python train.py --method="mae" --encoder_fused_qkv=false --encoder_inner_norm=false --encoder_expert_mlp_ratio=0.5 --eps=1e-08 --max_precond_dim=1536 --one_sided=false
Rows from block 6 of the encoder of a small masked image model, named by matrix and row number. Rows with one number belong to one neuron. Each number is 128 + 24 x the weight over its row's rms, rounded and kept within 0 to 255. All counts start at 0. Numbers have three digits each.
After each neuron's rows are labels from the 100 images, of 14976, where the neuron reaches its highest value: "responds to" is what is common among them; "peak on" is the class under the peak. Only what is clearly more common there than usual is listed. The data: coloured fractals of 300 iterated function systems on busy backdrops.
# fc1: MLP up (encoder.blocks.6.mlp.fc1.weight, 1280x320), inputs 0-106
# fc2: MLP down (encoder.blocks.6.mlp.fc2.weight, 320x1280, transposed), outputs 0-106

fc1.94:128134117133121103139119115142137129123150135145166144147127192083185157110126124103129170131110125160149129135116166150109141143174063130163131130125159126131138116097142106135152106138097112180124153100152113149068146068143121124124094141139129105127125102144115110178116111115163151140123103137120136123103137109130100
fc2.94:147138111077092171104103104123131158174113117130111094133093088175100139119089163101144105128125136119125100118163152088114171112124142140142129176121131138132152126162139149109105129135099164073130136136162114129152129177140172133108143122102163155132127152117113141117159113161119119128144109112139112138148130160122138
responds to: sparse
peak on: fractal

fc1.63:112111142185158130114118129145138132165102122099159132099114116126143101152125098179141160101131093086109152085070118114132127154131160152133131146124116111134124143091117112130110179189119100126140116105127134160146089117136157114121125130102148148134091119144073137163157094108090101116118088156076137123142116120128144
fc2.63:139160150106110119159153123110111159107166116138110139158133155133131156127158137081140104156133127179129114174179143130126141090127115124121132117141184177123103115141149134112142084052119136147088134151123130139106161113127095130161129125179093140118153139109183104116072154142146155133111136106156123137142128147111117
responds to: black
peak on: fractal

fc1.763:158129134095148117132113120124100147130162128126035103088132081116119090135133113126129132141086127093129146136105108103184150096121097110117139152157115127156168155086166173116122092133109134137169130123132127131145122060127150118093113102111158155147131114113113140151152132171112098108136156143080109156147160126147093
fc2.763:106121117200130180144132147140172140130125148130205154173122157129136151125138134165120156106149147144125141142143143138095105180119140174152125100113153137093113102157104107144138179140135143118079148116114139140102151185149113159156139150121104118109113132144162102111134128095138173171112085098205145116106104127125161
responds to: white; grey
peak on: fractal

fc1.82:144116158108135139129127138094086162125128160113137171148146084142120134113158159153114126117141145141137135135057120112129161089128140115103151136130134134121167116121101106136107109109134137102148131098100115126099158178142109105144092123107087107141089132128171125140127140159106161125139093096174133131150109171150131
fc2.82:131189109178114103117114124125163100139142127121108079132113159115124107150113067118136128120138108146110135137158123131143120187111084149147100117111145118124125125132139152125159137125087096142105108145139144106138130072133142152124159145137159169127185114148089137128155135118140108127136168159092150129112145110139153
responds to: white
peak on: fractal

fc1.516:137145146104129155127093146159094150117101140138076104130095133142120070130089133165132130073106118091150133118127138148139137134128125161128130133151146142100083112196129113134087147118133163127118130112145167102141143138133147160145167154150137131136131105123167123141131137108131162142104119150128158139155132166174170
fc2.516:139116115185131148137162148094148119163151129128143132126156136076150161121181138092161129163161131161082142157115129097124109116117103116106095143136123124164161158095118150137195118114119124122121114129102125148140113093121101109130110111112131129139125136120074136129131115115123123140139152097156117106099114130096114
responds to: sparse; black
peak on: fractal

fc1.665:147114134163167098148095145090134119126173152112124128155129123147125109121135128106062118107161117176178126190097154125139148122114130128073132134091127133150139097149108111130131124120100064136138116147152123081095137133114117093155158126129131162104086110093142098124165116144137136096173150116089138171147108127125093
fc2.665:123158102114082153129135108123089118127090111126122114103117120106112115125110069148190116138098118098085136084128078125096097139114093110172121126145118109094123132100129144148148133092106151124107132106101135125120119106139113157097111101135123100157157113132135145121108120115112123140087109132150093051106115144138131
responds to: white
peak on: fractal

fc1.374:124133168127150147151152122116134181122107132129145155122141104090110116147127143133150146071118131188135124125096140100166140148166106107112132146124138137130137128159127129122087150144116132100095128119147126127101144113135126080135128138108129184129112167142114121173156119091134162095132158126132136149140133165131107
fc2.374:147163086122109128109098125124088085132127131102092103133098122125140101111125080112103119132113131091125134123120118136108126125062113137126130108139119121132131120099120101133158120091108114129153090112123109109112118103118093158122121083157115119122129101099163119106085125165113103159142110126126125102122106094117153
responds to: black
peak on: fractal

fc1.500:124141126139069140128096131141122126162111133116116112113126140138119151141167158163116112141131119117129157159096154116145109091119150119103161128109122120103121132138119112109074141134144153124118130136147131096094128142130129097175125124120128177137124084156154117161169107151154168126124113137114127119123152113146089
fc2.500:150143115125170109145164135105108130097143093144133153140110093125133125092109100086132169106134149155114121125115127138126110162147077140139097142174142129169143130147116124126167133100122103143142118108110122135150110098130110137093159128142139078110114157083111136111090163110104088118120140127119139145100084166113155
responds to: white
peak on: fractal

fc1.701:143123144155122063091151136123146179132086151119116126159092089139083124149106117122137143112114109182115139144122104095139123102078160139091122135139154145128124170142098127138120138114150143125187146168088135119136100160092151056101143087133135111120105163164159129130142120128162121134078134137113145114115158147101141
fc2.701:162135111116141125115141154130136129144100172140119054136166136075097106086109069126137159097110164168127166101137148097107152125137193126081139147133135098149116134072143102098156149109125121084145124140105106105072089122065136097148147155149154113116137118127115095098129096116153163137147150150126151129099106137133109
responds to: sparse
peak on: fractal

fc1.351:160117144114107118112132125156124104168122117140120144087165148140137114140145164116153100159129142118115136154074159112110156131106131122134112157150078135140135132120142136062139143079143088120115099111140159077156155139146117119140142157152137144152079116210162164132131114119119106132148082141112124110175120147144136
fc2.351:115160115166131172122132138091119164099137139127130130142085110113119119114116070157117150100125112129123108124127097163140111143144109137128142080100192126132147113127098126181119118180123168124142168134118100155093098122119122110118117096067096136115147092066121111121138126119155120126117175123155119145081125121117120
responds to: black
peak on: fractal

fc1.481:149150182153132072099122108126113152149086108128139132121135074080137105141146108115131114111113115105124183108088123124152175103113123150122109162085144128140128135139104108108113147111146139138139140070128139103131144143164112121147145166100096138141142153129105151121087105118118126142096124172153153143136129146119122
fc2.481:120131080113105179147125115133138099134185151131121148161099178178133141096119128151156130146128143149100121157174137106135084166126113110156161084180110121116122119111137119153139087108135139136109106190099144137126116111110140128128112106151164133120118101143170096144167135130150131131145134067118093110105131120150155
responds to: black; white
peak on: fractal

fc1.696:123196129159154141116120125091112142127133109150102153139093120132150111079139116100173133082106113121130102136172129150145131086133124145137157094096097152131140131134140122179106143158110106176128117162127144124099139109140132098154136070090129159130133144112145109087154103120111115113131159172156168113113147119145074
fc2.696:095062136111113110114145116142133117132126148088140114136143129114082143180111130132068080170150148109139162116090126119111133143138133113110135158129129120131116111103144156071142115107122151092138113091133101149145104158098120142103098165129129090116145085134133145137100107149130124143138129106128107129160110134103171
responds to: white; yellow
peak on: fractal

fc1.277:134089115133105135156129135168113123099144152113120158113122082149109120087119131130131115126087108108122102113117073162150159126091133129129162157129144087119121120120110135115110104156167123109122123091108142107158137102100175093129149115122140130130140135087112099143133128164167128163140134107144144139123123137120081
fc2.277:114101091117164112143162078142100111121110163129145122160110127118110137117134114142114075106190132110109152150150136135132153127138157130104132129096152179132184134159093113156099135120124141154153120119117081159084133141164139097114134124130124161142138108122095107132110107152129104068064110121153119124169136161112151
responds to: purple
peak on: fractal

fc1.693:105108143100160126114132161095113096089136104118131176115153125135111158127139127074129150150129107182140101119113161138131117140155108153096102128087118119157114114085124141144164130085127103157115094107112112111151101137123096147130154166122147161163158115138114129122098105099102158129179144149112171158128142151149130
fc2.693:154129146139089134148136071134137160128127150136092088138135115126164084119134146162122121118124096092114161132130103126121098111132101118104135136146143130127152113146147104138100140141103162116131174116136209169099152094151120092181097080118149130121102154101086131183146155157131104149114114146116084134086123106125100
responds to: sparse; orange
peak on: fractal

fc1.669:130163095146110131079156115121134142115148091098135151132113165081120150120118117133111154134110132121138121138142153151136126113157117150130136179090183109103100137087128149146120138133133123143072116112159099131155161146143125107165133148153126184137114101166120185083149140158164145145135158147116104183107130111149079
fc2.669:161140126138139115148108106144131154143151187120083076119170102163139142093104120144145129135120161133137145135113126110110150107148138098105096130147085113131131098104166088095098119121093126134105146141175130117102119092129127125170117167140090059136133177156166107161161098138093127125138133116144100146145158119132109
responds to: sparse; green
peak on: fractal

fc1.9:069098127120094082055165105162128135104145136082120117106133126109146104146138143155129106153089126161090130153150114170107129108083131197152143099119174131137145136095141113125132119132143158098119137134149139154138114131090133093104145145158143179129142146126139130147123120128129179130172117137114170110108175139120137
fc2.9:106141124183099092162175118104150078178116161127119135119191156112116085139155130115119145165139156128129136091127126134160144142093134155171156150107124138132141140106123106158128129160111155182126158160164136154090123110113108146161106109126100151117127094087123113144179119155133093138170085112092117080107110104132129
responds to: red; grey
peak on: fractal

fc1.231:089097137123088106115094177135124134145112119153113124101151114085119144132158091080163133117122131127101140128092115132177162123140149152122153143160103162129080133134167128124133158117110149109122126127127102097149126087141149133136122097110122085138138135112123155110129161149149137105095096121098111158158094176159160
fc2.231:156153115128159174126173094120114158146130148118153110152103167132111129119114162154103105126134128152149122140151130107086084140102072125130153114122155092091175128147100136138119109135154107153130116134132152174117130144107101100137131134134113160124107116135155114123149094111115118155165184135144154100098159110117087
responds to: blue; black
peak on: fractal

fc1.99:101116148120124090158160130136116165110161133147153086109145127124158102135112186083122143118108167110122178151105089115138116107107103171141148117103164127133113130178134129127139147112139136087092117115177128131144111150159104115131138144139126112113125126129135115144111120137119153127101108101111141142162142097095099
fc2.99:151154157123084138118123106130112074115124153112124133123160143121110136109113124142114123158112113090091097135157119118154118154141128129158154127141125164148117098114074142120149095118118108137117119123098142151100149049072089105175126139109114146127107120118132162118140132099118148129140102158133119126111121091120192
responds to: sparse; black
peak on: fractal

fc1.531:135160073127153114131167138139120128162117153135157124181173129194135151101147098181131137110165137159110118125148125140107137124156106146065078155105121134168105144110140106092135150115074153120114129094162154143146103184092105133186133121099147193129115101150140135112120175112168127141124136121116138125129091143141110
fc2.531:098103146122105075137123116084121162093154098154129113096099094108142066150075135141100129139071119097109117130089120106143111131134133155139151111119136134118150123166149115146148102133133109100153162105121083131130114086131113114156120094102109131109120143116133145131090103111116096129119077153087131088091162144126135
responds to: white
peak on: fractal

fc1.679:087160122132128113121175114113139097135112126134139128113147130132139160118101169118115173147148108147092127133181116115131112123160157129115173108112135145135103115103111175125142151118142136153156130144141156108108147099122068123128137164162129120165125123131108112121129129086091163168118120130091078103105141114129130
fc2.679:129141175102102146129134102125113132150104118155129131099151126145107128101088134080151133111123129158078138167144138146150104133112143161075173180109122086112117120144097113146160128137126121111149134134120142121172096087074100090158123154106139116155173133171158155115109161114129154122111133134080173159102166114138129
responds to: sparse
peak on: fractal

fc1.188:165126094125104152114146101139126106129112073143162155132147164129131123176166163144081121131121148115119081157125108126164152116164093122114103148139128150168103136108090164123113147136111113156155162141099103117117152117119147094125112104180144108105151145134116119143172152149086134075163134112119174128088181088139115
fc2.188:116105115110147152105104154144108138123158160134126130154136121144154136154139088139126168123124140137138167112074174128158124133119121165142107126145098165133116147167091065087115089093141128092158167107115135139087157141126148079129143128134114168119108124075094099159109167088158136153130132127104104175157117180144107
responds to: grey
peak on: fractal

fc1.549:144153120158103109123088124123155118173125145112118189103134126148109089078091133154178107138102136138163181126108107126120121141156145130168110116111182163129141159136134093090151142129155125113116121148147176130089094089150122128106163131132109124166139129067155090126104134105083144136102114142145103098134128128146100
fc2.549:108149103167075158122190145135131073110130077086112166139099127096073137137168123125112114134114108139106115140140124147095128125141096139148125113125148127104108114121108155114165122125175099135127116137083129115121138154148138117094124135151088124115102119130175118116170149150082108150172124118138095083118142130144119
responds to: yellow; blue
peak on: fractal

fc1.662:085158140102150129121137147101137098100159129136147123169162181138113165123082119094146128102142090128113101189110150121137133141168135130128143098151108148088143079136120139157136133089126104137128112132097156134113116143084141155145137149085133144138145147124148144162114110142115155122093116138166158165102166141141169
fc2.662:116122152124105081152116134102145172167137138126131108093154112105144081123136135090147169101128152134130145081159110140137128110113103088160144113096151118132116125111149135151145144159153161148122140129174097096137104125155056070134132112128111126146060101123092136098111113125158115105135140142084127156127121176093121
responds to: white; yellow
peak on: fractal

fc1.365:119108125144100154119136151091158128151096167121129100132109099150083113127113074149077128139139136156137177134125091110108135103096097132130167116085193133135147119115153112106133109106156150122111099150086133129142182093128099144155138177158123138123148138129147170130112172152122171135150176154131129140109121155099126
fc2.365:140156131112139123154112127120112144106152093141107129135144165094174118131152137136172153126097113125105103132124161139131106168152134117123097151186088141117124084135095137161102117134097126117140145105172117095098077136140143097115117093090122157147111105138121063095161091101127073121120083105146138120136110129160121
responds to: black
peak on: fractal

fc1.704:161114110168140150110101138131182069156139156121129131186108154095108121152116170135087182099121116135120143157110169080130126106162108113134116149123114097096124136122147154123145130114116112127134131166120094105169138096120134108111105141128130138131106149124177168104180146166124124091160143103143132108107138141147123
fc2.704:110132148090092171164130105120066148115097125148096113118126128125143121121170119085094142123122140127106128091122087150132134152120150106140122117135101184096118135148160136123092165132135152118107168160158145168133114157145095137151103131128159156138078146151107127145118112099138163150095120144145091160130116127160145
responds to: sparse; pink
peak on: fractal

fc1.332:158072130127110078156102108117160115086107119099141133168134139138123142200136125134110094165136109176123099100137133112144165124144120150127143135108128190102163146120125102127138117144125157089131144136122121173120181170157100098135131188141133136139140107128125147101160154108127105140114150112153128136156164144119123
fc2.332:104092175090143111109103106138112147137087118116117116130123146115105128144148086114142114122103166145170148129094159121151084139137153179093114144132161149128094127167159180114115159141137095136110148101090154112136111134122147120106176128172138085105136127123116144148126123131190141154113163090116169164160118131140146
responds to: sparse; yellow
peak on: fractal

fc1.222:139115094156136106103150127115159143131109177134130099146173133112161124107138147145103134092137127149141128117130152131152121114144122152148145158105083149141097116088141153158165140114116094122132131133147146136150181118097176107119143107126110159129156099120104106132134131120163087108132131133136153095097153122122132
fc2.222:132089145134144157166111118135128096121126108105080110108123132152123130178138112101140131172109130135154110131152108057131099157161143131107128106115143130107114111131139120130132119127119158142153093115120101140132113155097122113108117123127150114141094164091112112150114140156108105167105154099109124193140123145157102
responds to: blue
peak on: fractal

fc1.211:142130147096116171111102129083143160154143101135119183171157119161075132121089116137111176142100137139104137125069146116084083168116097148126141127092087130156108176159126136146115110136109138144101170154121178152102131153142145140132119175136103132151097146167138112159105148095095142113091103123113120097128127114131122
fc2.211:079123148106065107145120126143112101071138153103120121105134121138102140098103095096126139120148135134132152143123151125157163149149109180101136114135157132113144162117151145108147153120170107145162113117089077124114133168097122121116137144143144143151127120108091161087147136110131125134149129145157137177181110125103137
responds to: blue; yellow
peak on: fractal

fc1.747:101165148128131150155103143183137162141116120152113090131155150108139141094129134110162194110159128162107155130116133167105180114163132114165148118150120099108104114089105095199144089157107148103179139147156133122166139102139105135084118118104129118149142108130113135148125151108108145129129102163169148077140124145131157
fc2.747:130095089142102128118135096095090135151096138167111135135089154140106118111178113106155082148108086113130143156145162082135166093137133108135143145104121165114137121137188152121127156070151126157098130185101121112118114172152175107103130128106167099118127179141112101113160079136162139160136140108144100139126104123134115
responds to: sparse
peak on: fractal

fc1.158:154169145088105109117095135117146100129136156126132115159122079144130104145122169131160111112101169134128128139109170119127119098084082134136104122139116137134151120168166143183128148124114145113137105119140168084159116112115090133157149088100114125155106131153170141128169127150111112100122123142115148153142111117156138
fc2.158:155111127165152163130156147120124172118147114139139150120137148116146132129129093136100145153162108136129149145127101131170152156143162148124170149111175165132139160100101128105135120153124116154118148134118104141098161163158132133103119160167132149084140112116123115163126133127156153184163125151165112112118110136108136
responds to: white
peak on: fractal

fc1.594:138156121150139115112147181163110121104113135114144145102123157133144161100140167105131141116131102174138094120129135135114145127146139180137085102113140138147135096102150136129140128100100104125103160144128160152140124163150085120137165117138143157116110185099163125062173120115200101168151131120100114117175147092098152
fc2.594:108130119150088154170097071144145144177092156174096158130105138165120132105146099142135139109122122113133132109117115087123101153129109076130139130113115137069117117182111131123101100140112118130146143124141113139140146110103158119130090134134158103141134113122129090215071137119082154121113121118105105175101131135126121
responds to: red; white
peak on: fractal